python train.py --horizontal_flip=true --translate=0.06 --targets=["shape"] --num_classes=20 --norm="groupnorm" --kernel_size=5 --stem="deep" --init="torch_default" --optimizer="muon" --muon_scale="original" --orthogonalizer="polar_express" --weight_decay=0.05
Rows from block 10 of a small image embedding model, named by matrix and row number. Rows with one number belong to one channel. Each number is 500 + 50 x the weight over its row's rms, rounded and kept within 0 to 999. All counts start at 0. Numbers have three digits each.
After each channel's rows are labels from the 100 images, of 14976, where the channel reaches its highest value: "top examples" is what is common among them. Only what is clearly more common there than usual is listed. The data: dead-leaves pictures: piles of overlapping shapes.
# convs0: expand pointwise conv (model.blocks.10.convs.0.weight, 192x64x1x1), inputs 0-63
# convs1: depthwise 5x5 conv, stride 2 (model.blocks.10.convs.1.weight, 192x1x5x5, trained with AdamW), a 5x5 kernel
# convs2: project pointwise conv (model.blocks.10.convs.2.weight, 120x192x1x1, transposed), outputs 0-119

convs0.135:392511514500527646509581518546589463484451449499437481604567486493521462612472456478476433521540480514559512478587532513489606477535494514448522519446421460520487504493547485521426479444481439
convs1.135:501440504544426526537527515519531577451416543414567430465533419513471505559
convs2.135:526496462514468480452586579504487543449555558467511513475611584483507483470553519507465543501544463501447555532598483420480490590441604434440427562541514475607532486510510473522555491511396542459433472489496562469532454405526490489560447537444457492461402455492509520520566542435506563504620584511512501559457478583567512385452522507499481573479490576521507584
top examples: ellipse

convs0.100:469512578461523495466564581550412498474420504447589484456626487475481382492467589552496508460421560508569485511421476442509500527521417552514518535467447485466434551547565524550442510490526504
convs1.100:508527550524471558582497492420478487548548530438540571548562436541575567552
convs2.100:525466493473413456461556416468442535462471635468466565557458516487405504523518520515481484470484462483492550434540468530475567622501553454534536520483447546525509601525614517476528492505457424483434477478427502530485545468442499548530467442481506497508522485569466479588480610534521492464390423388505438496564514536447492462554496602461582568583477477546596480
top examples: flower

convs0.94:415488426523472539500514528475522489521461502373503368471520464553522391519484560470442539513534409501405444538454427569514417493530427542487527464502500502536546499512451535494425468545475598
convs1.94:526376509511442520502565539537559546495458463468523549568473423414490536450
convs2.94:558640528495465481532540530525457490470448526476471514448474495442555490462327521479538463570544508483560376610427407473452544450515346416446449513492494517463472506542558441479503517490421502468516466489465568464470462460481460502495506527512489527585532458670494518397519489492507493516475507522433516498419491531553499516507478499500539494506497565489483606
top examples: crescent; small pieces

convs0.17:447562495449515598555592562550524456534468471451544492466560482492473495483420542509571548471455490573487502542549499538414345482497521488449469471497567431554574479475498531499501496612479589
convs1.17:470450462482508469467425429509513456428496397464457415453481526452466439423
convs2.17:480496439515561552349443458537529543582544443533542576609468531493417475577471482530539481508495510480533500534531440553547361589498578465525527520503526490501551540554569502528476435516579525424452484568530493494472502468469547458463505439539464432613451454496557463572490557562508547543461445486471575574499570466476437539568466423415559460517548542492452481
top examples: ellipse; rhombus

convs0.71:511520572537501513513390534427473481491523521536493538484489532611581541453495534406491503484558529501491588569520483461455487573597471562509454574602539431445414511475487512401509496540539429
convs1.71:571510527451474588508427421444554434441441522476481554566529523515485543567
convs2.71:438513436509437523579487540486452486493507503504602471457473578450525372596533586496487523523426446605552490426489521555550457469567509469419482433534502515492480587570584438571478525569479538509518549418591520418470509575574508442492434544537555465517440547477462590582490470502464538570446557504534470511488588524557518507487514560559528551576494534498489567
top examples: ellipse

convs0.172:487502563558577468590522510512449462501503432445540523532524503517453492529614468551496637496446543510457529539478483484445516463493461430595461479416551473440542504527585627462477517518413484
convs1.172:500507507545454487492556537478531572610546525566549567571558545536452534573
convs2.172:489544622448457514538581526516434534536539440525561555530524465508451499593529546469480499535535543556516508555462489437546369542503414533562422559534416562466499423435467483515409595505483442445500558534545514481575469490535423447501481493423457508422470544597484436481623466526464499471493547476419465605525519469523546443485503548555453457427510470459533539
top examples: pentagon; hexagon

convs0.63:424494492529592460479555485512562513537522463574446468441606600577526562501511574528557564465534514557494604591503466470470470510436553546543484488481585457511452510527517533580489543508541401
convs1.63:394438455459552439462438439501450441516562495508494491560569426486550517532
convs2.63:439459517463485519483470502524475580522422556488473471530449484525460570497510446528508573508496513487498555505455527542573581505464607460451373460493503469374468523591552472459439597543519478500481497532460514389599557463548547478520484510417503473507481429463610524452444551460449481535468544483457507563574540449492497529516558492523479389490447407372443428
top examples: large pieces; drop

convs0.62:612504549520483461535517460554587454507507506540534488519533452476557521517443571592541540456466446494477386598493450496470491507565524457544481454493530504537504457486412423559390408477518595
convs1.62:489490447505551539496524456424418531482457509512418439435418442469427426515
convs2.62:539548422455569542486541452570426582479516579543525489519450515540470495548505481504503465531555568559529525474506556471440501477558481476463546469449503578449488425554485466448458470548463493499482492440473470497463479407441546416438430487490458470539516466531541520497461384603625503474563540523454402478528491476431402497523369495440487435537384504620462525
top examples: bar

convs0.190:549495577486594514523584599529507521499554508523562592534497503500568518485488472493472478465489570562497535498456612455567540570501405541566644443460471440535484523530508470471462553469437533
convs1.190:541426506467475535508581548494537507602570562476541583589478462546466484482
convs2.190:648576407538512498566478483469541463497485398540481459464442434467496470521408470483483472505511500437430474437494515504503573473535557501586528528470475467481471535530523496520615583578457488511512418547501597533501441516462448443492512413489524442483441451465464498481491604532559493400408519436579561414531535525424465500563511501514553545609492544540427474
top examples: flower

convs0.160:489452434535570543465552427572475414508500554422393576485521517493482483484498564435353409558515440482575447455516526545477512473490446500571435449529476513452492445478515456467517518522468422
convs1.160:481459524557428506494497589568510528586531572541541542571561520542551546440
convs2.160:482499491543598499534476471539592520612543531483517479536537537526469491506560471480491457492455481510453564425471492472503516462430485477479463423553527558449555504539491525468476445468631461474475639577521354538573575467546542536568489510481452529493520476449526516474494483482496523556547502445458527485446521584392475478504523393646441447517392564562513495
top examples: ellipse

convs0.10:444486480440471557541517554460501541444457503528451514499552463547474536511445515565453519498484587486440511391573537461488401449548482532423559501474482510602586491402406488567434548470578508
convs1.10:479545472440482550465505520508471564617515601517519446527447579496520419457
convs2.10:548570464475497468443523454503503438524493404475522568612501548505515501561475503484492549530443504515499487467459530598555479524432526573505535517463511429516555425508485399493483407541516567444436392589424565511485399485502571488462508430527545541496457469537497509552593452578557445540539553532465532525496561480403477415595477466592427429511478534414469454
top examples: ellipse

convs0.33:432520394567439501559484437492626527452465476480525521531517469559469431550439447607446517530445577467444498550545504550556499440422571498436524532537533523398509464472507468522523486560533560
convs1.33:515498481514417520500583506538435521500523523422421561443522394460527540572
convs2.33:542478483498453531541436486576509437448435557494533567467463458452531507487550558480482522492531501547565471481473416563299381529493475494434556460456499477572489622546459437525527519514483558609520619485474496468556587530433548506489439567522553472424546511482516547502496515494433478551470485516451535552529491496609436513538463513493488406538491459475415485
top examples: cross

convs0.146:460526571465535487568490532543507428523385530507488463487496484479467479539545499536450525522460503486573457444481424493597580459598513440618479535432588492382516469548480593516520451514448518
convs1.146:454525555547523476517574546545465477540552548469586560585549486572563536554
convs2.146:445492544490490544466504510464528474488527463489481463407492473550545548626562572464515466438596511604545442574501565472536390510426394562466492558508564529512479477488454443508448471510468465565517522413509536402551456472565490506478524501473609529450494482533479488519598608536472518508466547381471504564547507516389463397543463578566500482507497515535545460
top examples: pentagon; star

convs0.174:547543495546574467455527607554446529576495453467425471452544651442502598529504506443463458492509577559481543527435506584509427524465601490514531466467445479469565439511480524444492529496505537
convs1.174:428586590445447487512580558505449573481563539454553550547521498525532510480
convs2.174:494475469488492567528484492524445480435520505482594451428414406520540510422465448407423478540558562551558446492483532464500466422451580464393439496466464426485489370486607403445510530453478478559496411503512518423467534471443443493520507502531454524512549473513526457483457476491503576478443519619564472590553488409407434461453549521515519489555482510427491506
top examples: crescent; semicircle

convs0.68:525452611539441498528432542376447530470517520488522480497451501581556506469525459439457476551528493501437613609506495512434485576532497562562529549584445460494484462491479529445566520438555427
convs1.68:409478526551483454430554530533514555596485483513494463471518584620473504519
convs2.68:474559547463599476546480572431478512508483507565487592482490477473488375509541478492502447460553521511388465463599466435498418395478503474552450508454540417502521475503539509570486540591450536534477486549481506519509633553471457514416489564491517414487427428522441509461535442474461531540441576603432503551401504554439544535447499529473504527553457418513499572
top examples: ellipse

convs0.11:457489573501528523591568505484473480497447509537469520526533557535550466450507485411462426493525540543493507348518561531423441428541512579551632527521459474463502474489559560504595553539553489
convs1.11:441495476422468455522465440433490466481402426506424476481448435435455473455
convs2.11:553410610502587524506532579519410436504474400474510562602537616458459550436503503490535531566558505529533547417520540546468458420484530457490560467493468492455529529409531454538540438512521605615526481477541534610485494449522528520426494527513459481485570538522503473525447563536504506443376592453476523486413438525558503540555448465523491498446483505455459488
top examples: cross; gear

convs0.37:522388495493517454449539527512504461442408566459464572563450461513489413498474422570461575543472418486583583511500459559555511462532445528479506489540516497521497507477564552481466492633394496
convs1.37:466454547507478494498577601537533527599516487456531572571546561573546498484
convs2.37:490440508449460493496520543493445406407406448462487472400459498511496595453514572496522531490599479488488479422448463489478406490498475498464557536576372512553472571473599474503556484493426532522492559473424531513505522477492457495465515455510496462507600466521491404496464428528520530490545518597562434546542448451505476519455459616471575401538556396448465564
top examples: crescent; semicircle

convs0.45:493526362470552468426602556556522506512457593418498455428535493477471507511484590489472415496582461481478412461527455580525480498538472514518538463536530479520473577554481408517448523554461576
convs1.45:393557539491533529529585490537517473505576584496537531575464452488549581495
convs2.45:582490451495469464543491551456478622451510582551485517447418458466546476420441503526578493577481603477353477574508461501479499539545513491528463503378525518500506456588514490534427501495502534498559499550466514535480502553542410436495498589466551557512405551591482416449522422404502498486564500548441448607499402518531476467550469463500463490503495522519431520
top examples: bar; tee

convs0.93:518455408477418445593497511530533584459503535476498494601501489463451506490477514615428508476416515470482459508547505483543578464514654488550500574580442557519474463400494483525463479488522519
convs1.93:470562536533505531450495447482522499492588431445581569477541462556464390534
convs2.93:546521463472423433472513495564560521475403507570548485568477549508493552473459398562577454514532467547540529482532533515497436558516482518496569497606526490569444505576552588484611537457453522512452568414508606537489525443559484463466449384425556525529515531570530485495523456545465556539423551490485458520510575589551516503573576414593485529503477526556434508
top examples: semicircle

convs0.57:438467423519483598490489456566525482521522492533486532512574422429606536487525588390516427419461473493586440428545525514521526524460544544467509414509424551484444478502588437517495490451546491
convs1.57:454557549475532557495591486453531551565526544522586539597524545544517451549
convs2.57:518460542584569534495539505479550492516562515536514552641445589420386383452531412485429542541467503510409514463456398626532536459463538533414531557599540419489594508496536489596604484428560470518445475523590451487483452460519512485504470522470510525526393426470522564514502499509482478484532454423482502510504506522482493490520507437516505478503547487487536549
top examples: ellipse

convs0.86:512531431575442565465457518479524586428472457452490594443440479534416493514459473569481543448490583598537519461500549416596536498495562536523573539538518464477544550542462454462435448499539419
convs1.86:444510452455454500570441564568510490452501545570523418485534487427576579511
convs2.86:566540480393486433522512525464548481542451547438331522463505482501481532496462535462456486575538443622499550567457476478399520375404511436485395438515404482447514468492497428488578471534525556515455475559558540552533523470507486536519521501478490522510462444450507483471431507543505569494380581542413499536462534556554459453500488458513586488463570513508450493
top examples: semicircle

convs0.110:548515520514498531464554620537475455540487536394508548486375585406492492567508541512490527459502462530447486514477375519492387517521544460482465477488459459542548530547439475581439537535446563
convs1.110:498571414415514506547544549491465548554481561450435506541550577539473579491
convs2.110:531508490525496499471551486504476494501512515461558470425527460586611574465431491512479547631475516516547458495544410437504522488459492478463504485538557547491498492515523573430486478492496480510585385475491593473425476459443480496591591537557499489500562516654539512420445459481426570549459448629584568468454535406529487528448451488407491474442517510445503504
top examples: cross; small pieces

convs0.27:557524457516574536559521571536497531430583460493546524463497454476522508533415398482485468452544544590555575521545577530458557552444502531573522401513483425552506431573526493430546504491441431
convs1.27:445454599498418392509549533557469532493514508545518538543538449528586542513
convs2.27:589548409399485565590597389589456489516391519458462451474533466502499563508425528452460468421476475605529488419435531502548446559463507538503422505508602560483498494547522525536428481476411498501489484463470557595486476424482484450423484502501449428536516468514489525490490546564504500505531510496580498519534563498533495539468529618545583551546457565513477593
top examples: large pieces; triangle

convs0.23:493513556523535535432490583562409487488441466482491460544604482550460406511467559542518528434375540499539465521409437472556493521460451503496495546486431459529509564537592483540514449616508544
convs1.23:541435543548472502449483562557470525585545543523570547495489510584499408425
convs2.23:532456519504442505473506474507471530546462609521491496600543543394561465427491488587517579456560461495566473442548523515503531520468621480540509475541471475513420565457481505486478438419464473514495561527470472559405496449443484571464471529492527511512484457536475518519462490545576464495451462449505448547587496474438556462520567561512591675606513463527616431
top examples: flower; star